Weights of a small image captioner.
Model: 48-pixel images, encoder moe expert_choice, encoder layers 6, encoder width 384, decoder width 384.
Training: soap at rate 0.0021, 10400 steps, batches of 128.
Data: trained on rosettes with rotational symmetry, 195000 training examples.
Rows from block 4 of the text decoder of a small image captioner, named by matrix and row number. Rows with one number belong to one neuron. Each number is 128 + 32 x the weight over its row's rms, rounded and kept within 0 to 255. All counts start at 0.
After each neuron's rows are labels from the 100 texts, of 14976, where the neuron reaches its highest value: "tokens" is the input token at the peak. Only what is clearly more common there than usual is listed. The data: rosettes with rotational symmetry. In brackets: how many of the 100, against the usual share in percent.
# fc1: MLP up (decoder.blocks.4.mlp.fc1.weight, 1536x384), inputs 128-255
# fc2: MLP down (decoder.blocks.4.mlp.fc2.weight, 384x1536, transposed), outputs 128-255

fc1.280 [131 104 150 140 105 107  99  83 168 129 164 141  91 152  56 119 116 129 138 105 167 102 153 148 125  92  82 102 151 135  96 146 101 110 139 113 151 150 184 130 155 102 130 190  57 151  81  94 143 151 129 188 171 142 171 173 133 101  99 121 100  94  94 108 143 142 160  91 155 128 112 145 139 164 136 121  49 137 142 133  92 163 122 135 101  94 159 113  98 139 123 156 115 183 125  73 102 255 119 130 167 120  71 118 168 129 156  74  62 120 127 141 169  97  95 101  86 133 118 100  83  36 124 124 128 221 171 101]
fc2.280 [ 99 131  81 148 132 118 125 169 123 135 101 107 131  82 136 145 148 152 151 153  95 137 117 125 107 161 110 134 108 155 141  86 146 105 108  89 154 136 119 130  90 133 127 120 165  36 135 161 125 161 141  96 111 112  77 140 134 146  96 130 175 136 137  97 113 105 112  67 110 114 112  50 123 139 106  89 151  72 130  81 170 117  99 104 107 117  79  90 129 152 156 150 124  76 107 194 134  17 169 109  83 120 115 175 182 141 145 146 149 171  97  84 116 124 123 143 144 138 123 197 151 143 156  80  95 118  97 184]
tokens: "a" (99 vs 8)

fc1.725 [142 163 134 118 124 141 147 154  78 119  67 121 163 123 218 143 125 143 102 127 113 152  80 114 127 153 154 168 125 131 138 134 166 128 108 189 119 121  88 136  97 122 108  84 165 108 158 151  94 101 120  68  66 127  58  96 115 149 122  99 172 142 132 211 139 113  88 162  74  96 176 107 102  81 126 134 161 146 119 131 143  90 113 143 150 166 132 147 148 127 131 118 125  87 113 133 164  40 151 141  86 148 173 132  59 129 144 208 154 157 139 156  79 139 197 138 163 150 161 120 164 253  93 144 128  70 107 147]
fc2.725 [153 178 174 120  99 127 149 119  95 130 109 125 155 138 173 112 143 146 145 135 137 137  56 116 116 135 113 166 143 129 118 145  95 121  77 212 101 122 109 138 128 129 126 105 129 172 113  82  67 159 125  65  59 138  99 122 142 156 103 145 144 143 122 225 170  85 148 153  72  89 170  78  96  71 139 143 141 203 117 142 124  74 184 123 154 168 168 157 145  76 114 131 105 123 142 133 163 127 154 110  90 126 135 108  62 139 185 166 100 126 164 152  90 128 199 119 129  93 211 135 159 205  94 106 168  60 131 132]
tokens: "<end>" (96 vs 9.1)

fc1.208 [100 125  87 130 140  81 109  91 222 138 125 142  92 152  75 131 170 136 147 165 136 111 140 142 165  81  54 108 136 139  71 112 132  98 138  85 173 140 141 108 136 131 131 150  84 119 140 132 178 126 136 156 123 139 131 163 135 108 120 136  94  75  89  67 106 116 121  96 127 115  98 124 172 172 110 122  79  81 125 125 175 155 110 180 122 105 126 111 117 182 145 145 125 144 110 177 104 126 146 117 135 155  71 137 196 139 126  93 118 134  97  87 141 138  94 129 106 143  76 169  88  49 130 121 113 200 135 152]
fc2.208 [170 177 175 145  89 123 148  99  61 136  94 147 165 128 173 123 120 141 123 103  92 173 109 128 136 145 106 151 122 142 111 134 123 143 103 176 106 105 108 148  94 122 155 106 148 145 125  89  83 125 106  53  98 169  94  73 118 144 121 132 105 146 153 187 182 126  90 184  73 100 151 133  61  89 122 154 114 214 119 186  95 101 171 109 184 184 142 178 144  89  96 104 139  87 174 109 178 104 121 123  97 141 176  80  81 120 171 138 160 118 167 171 102 162 144 117 107 141 183  81 148 215  56 119 161 104 113 106]
tokens: "in" (100 vs 9.1)

fc1.681 [132  91 135 143 106 119 104  73 177 121 171 145  87 150  67 108 147 140 115 107 181 102 153 135 146  74  99 101 146 143  90 162  89 111 135 100 150 153 159 130 148 116 145 193  68 135  88 121 159 117 135 196 176 138 156 168 130 107  99 131  90  91 105  90 129 147 157  99 158 134 102 146 154 167 146 139  70 152 139 122 114 164 104 146 104 106 133 146  98 142 123 155 124 191 124  76  91 248 123 132 173 126  78  92 156 133 139  72  76 116 133 126 159  95  89 107  82 111 101 108  88  18 125 127 134 218 156  99]
fc2.681 [108 134  85 153 129 139 131 160 106 138  82 111 132  92 154 164 142 173 137 144  95 154 121 126 118 169 113 147 112 163 142  78 156 110  87 101 146 125  91 139  68 113 110 105 176  55 149 161 121 143 151  82  87 118  79 120 141 162 108 139 178 133 141 104 139  95 128  86  97 105 136  37  98 124 103 106 152  87 118 120 180 128 114 104 143 134  84 101 141 134 145 148 128  62 133 178 148   0 158 106  69 110 147 160 163 146 150 146 162 175 109 105 101 153 123 151 157 141 124 181 165 170 125  75 116  84 103 194]
tokens: "a" (100 vs 8)

fc1.255 [123 104 102 142 117 102 121  79 189 133 157 149  65 146  62 119 153 139 142 142 167 116 142 145 143  88  55 106 136 132  65 139 109  96 147  90 188 144 163 112 146 127 128 171  77 131 115 129 155 126 145 178 142 149 134 173 131 116  98 138  83  85  76  88 114 142 141  84 144 127 102 140 165 177 128 123  71  97 142 121 144 181  94 156 114  93 136 122 118 177 138 160 126 163 113 141  99 181 121 142 138 154  62 138 187 146 146  80  84 128 100 111 155 106  87 117  93 135  81 174  84  29 131 115 134 214 155 112]
fc2.255 [176 193 148 155  91 129 154 107  50 135  92 141 165 131 186 109 132 147 136 101  97 186  88 109 131 176 116 165 111 148 131 128 127 150  80 164 121  96 107 159  94 128 151  83 164 119 126  99  80 161 112  36  97 174  88  87 113 146  93 128 144 164 169 193 183 111  93 138  74 110 145 109  85  87 123 148 128 206 128 172 100 116 184 108 169 172 130 169 120 104 110 110 134  64 183 132 181  94 135 116  80 118 154 115  95 118 189 158 163 137 144 137 116 168 155  92 126 129 183 121 138 225  62 104 147  84  98 127]
tokens: "in" (100 vs 9.1)

fc1.171 [135 124 132 116 117  98 113  73 162 138 164 133  91 147  65 123 109 144 154 104 138 108 164 147 136  95  64  99 138 112  88 130 127 117 139  94 157 135 178 138 142 104 129 174  77 133  96 112 141 165 139 184 173 138 178 176 139 108 110 128  96  74  89  87 110 132 145  90 151 109 106 123 156 172 140 117  48  93 134 136 103 158 139 149 104  95 128 130  83 137 132 134 114 170 131 100 107 200 111 130 155 156  66 106 195 148 137  60  58 110 129 132 159 113  82 122  83 141  96 119  77  20 125 114 130 227 157 104]
fc2.171 [107 132  68 150 118 149 125 168 104 162  74 120 134  85 146 140 150 153 155 138  81 162 138 137 107 168 114 157 120 148 129  78 166 128 108  96 160 128 107 126  76 126 110  98 176  27 150 169 113 145 144  75 106 124  91 123 139 147 106 145 186 120 134  88 131 117 102  97 103 108 104  48 115 126  91 116 166  58 154 124 180 123 124  88 123 124  82  99 123 143 129 131 127  90 111 157 150   3 162 115  79 129 148 170 175 129 149 144 169 159 106 112 119 148 101 143 154 143 123 158 143 152 134  89 102  85  94 199]
tokens: "in" (100 vs 9.1)

fc1.598 [111  87  93 143 125 109 111  73 204 139 170 131  89 144  71 106 169 126 113 140 167 116 153 142 144  77  80  92 151 132  66 143  99  91 147  72 184 151 155 114 154 133 130 179  88 128 114 143 162  97 149 180 164 140 132 162 123 117 104 145  91  86  91 102 108 143 145  92 151 134  99 138 184 167 131 136  80 103 132 114 155 173  89 149 108 103 121 135 114 187 122 153 129 165 125 140 113 195 125 133 147 151 102 114 182 142  92  89 109 147 113  98 166 117 105 128 104 115  66 165  84  20 134 116 119 196 147 110]
fc2.598 [172 190 185 137 101 122 153  88  55 119 114 140 148 120 174 114 118 152 112 119 127 179  79 126 118 146 114 150 106 148 137 140 113 117  85 190 103 110 131 142  99 114 145 103 146 148 128 106  77 153 118  57  91 162  94  94 131 158  82 140 125 151 143 215 199  92 119 172  80 106 172 125  83  59 136 139 115 217 113 174  99  86 162 103 173 170 137 160 154 105 105 135 112  85 184 116 171 100 139 126 100 128 158 100  52 112 188 177 136 149 159 154  85 169 159 110 124 136 187  98 163 220  78 119 165  81 116 115]
tokens: "in" (100 vs 9.1)

fc1.109 [125 110 162 134 109 118 103  71 173  92 169 134  84 154  73 109 122 139 136  64 176 114 124 133 124  78 105 112 153 144 101 162  97  95 126 133 129 153 158 154 147 110 123 176  63 150  91 106 121 139 135 200 164 126 177 173 124 112  80 114 104  71  99 136 138 130 148 123 159 125 115 153 137 156 157 137  62 141 136 120 127 167 114 141  99 112 139 137 119 128 126 148 101 200 134 100  95 255 110 131 161 129  76  91 136 131 156  76  48 123 126 153 150  82  98  99  63 150 124  89 101  30 119 117 142 208 169 107]
fc2.109 [115 126  67 157 121 142 130 157  91 169  78 121 145  95 156 156 154 161 150 140  87 164 127 125 126 173 125 154 119 156 137  80 162 124  76 114 145 110  72 138  54 114 117  98 187  45 141 165 128 128 149  54  89 140  89  96 139 164 128 131 181 123 141  98 143 114 110 102  76 110 130  58 120 116 114 122 141  95 131 141 161 128 137 106 147 156  89 120 137 120 127 141 137  70 124 158 159   0 157 108  72 143 164 151 150 132 149 160 184 156 102 100 109 177 111 144 167 157 110 179 153 199 108  95 134  56  82 185]
tokens: "a" (100 vs 8)

fc1.625 [120 116 116 139 122  83 107  92 198 143 147 145  85 149  65 120 171 132 139 155 155 102 130 145 163  78  62 101 136 132  73 127 100 112 156  72 167 137 153 115 153 137 145 163  79 131 104 124 176 120 129 177 138 146 143 156 147 109 111 137  82  87  90  64 115 136 152  95 145 137  97 133 155 180 112 120  68 111 136 124 132 168 103 177 113  88 135 120 115 178 142 153 132 174 110 142  96 182 137 135 151 142  64 141 190 139 135  67 108 113 106  89 158  97  87 116  91 131  76 171  95  28 142 122 133 215 157 128]
fc2.625 [155 189 139 156  93 134 137 127  43 153  81 143 157 113 177 137 129 151 138 125  80 175  88 110 131 180  99 167 114 152 117 116 141 150  85 159 117 101  74 164  83 113 145  96 175 102 118 112  99 134 118  25  83 168  94  89 126 147 114 140 120 148 154 158 183 113  92 154  66  86 133  70  63  87 116 139 103 175 125 161 122 118 172  94 188 172 116 147 139 101  90 117 124  65 153 119 176  50 164 105  79 125 165 101 101 114 204 136 173 146 153 147 116 161 145 127 123 137 172 129 148 208  67 115 140  91  96 162]
tokens: "in" (100 vs 9.1)

fc1.746 [126 101 156 141 112 113 111  76 171 109 167 150  82 147  70 109 133 141 131 100 181 112 129 136 133  71 101 104 147 145  95 169  90 111 125 120 147 159 160 149 147 107 137 181  65 143  95 117 135 125 133 207 170 137 164 168 123 111  94 127 101  78  93 123 131 143 147 110 160 128 113 157 140 161 161 145  65 142 143 121 109 169 111 145 109 101 140 139 114 138 123 148 112 201 115  85  88 255 116 131 167 129  70  90 151 128 153  75  54 118 119 137 158  88  94 101  74 132 118  98  93  17 123 121 145 218 170  99]
fc2.746 [103 130  69 156 120 134 118 170 116 139  90 111 136  78 151 147 153 152 153 141  87 151 128 132 116 179 111 149 112 157 140  81 151 121 106  93 145 125  97 130  71 116 116 109 173  42 140 172 125 142 147  87  97 126  92 116 146 153 104 137 193 133 136  91 128 110 119  82 103 112 112  40 109 134 111 106 151  80 135 110 177 133 122 100 116 125  89  98 131 141 141 143 121  82 112 172 146   1 158 116  71 118 142 172 170 142 148 138 166 163  93  99 112 143 120 145 154 147 119 171 140 163 143  75 102  92  96 191]
tokens: "a" (100 vs 8)

fc1.402 [142  94 150 146 118 120 102  68 179 108 176 131  80 145  74 111 142 135 114  84 192 116 138 139 120  77 107  85 154 143  93 162  84  94 125 105 141 157 160 126 145 115 133 181  59 152 102 115 138 115 128 206 176 131 164 170 130 119  90 128  74  88  99 133 124 148 161 111 160 130 110 153 149 155 161 132  84 155 142 114 129 168 100 138  94 113 113 136 113 140 109 147 121 199 138  89  96 255 117 140 164 133  93  87 141 125 140  73  69 111 130 139 143  94  90 105  72 122 113 108  87  26 133 135 139 210 156  94]
fc2.402 [138 135 118 127 114 124 155 160 121 132  87 119 126 119 141 147 138 175 132 125 128 178 105 137 121 154 138 147  99 166 158  82 121 122  69 144 126 115  88 142  68 124 130 120 134  99 145 168  98 182 153  84  80 148  70 113 124 204 122 141 180 133 148 172 135  70 140 107  80 115 143  70  76 119 102  84 169 138 118 125 149 116 130 115 169 147  88 142 140 105 152 161 133  82 136 160 112  36 114 100  75 124 149 142 115 144 147 187 146 156 113  88  88 171 134 123 172 156 133 166 184 224 114 107 141  39 104 171]
tokens: "a" (100 vs 8)

fc1.267 [132  91 133 136 108 121 107  67 190 119 176 133  97 151  75 108 146 128 110 100 193 125 141 137 119  71 110  79 161 146  83 156  92  95 130 110 152 154 160 122 151 113 127 181  74 138 100 122 151 108 137 204 184 133 163 163 128 118  95 126  84  85 104 139 121 153 150 115 164 128 110 144 160 158 160 134  81 142 140 118 135 157 102 142 100 110 127 140 110 146 107 147 113 192 128 102 117 255 117 124 171 135  96  86 150 129 116  80  70 122 129 132 158 101 101 110  76 125  99 114  91  27 125 132 128 212 162  94]
fc2.267 [144 119 120 141 135 116 140 160 109 140  89 109 132 106 129 161 153 158 119 129 121 176 124 137 123 153 148 145 120 182 157  70 137  91  82 155 124 110  91 136  66 127 112 123 150  69 128 176 117 176 150  87  95 138  60 129 149 194 108 140 187 149 136 174 129  85 111  91  73 117 145  68 114 129  97  95 174 116 118 130 175 117 124 117 141 146  71 143 144  98 159 156 126  92 132 161 127  20 137 107  93 133 146 142 128 139 140 190 131 181 116  67  91 177 141 136 165 141 129 164 204 199 130 105 131  70 118 159]
tokens: "a" (89 vs 8)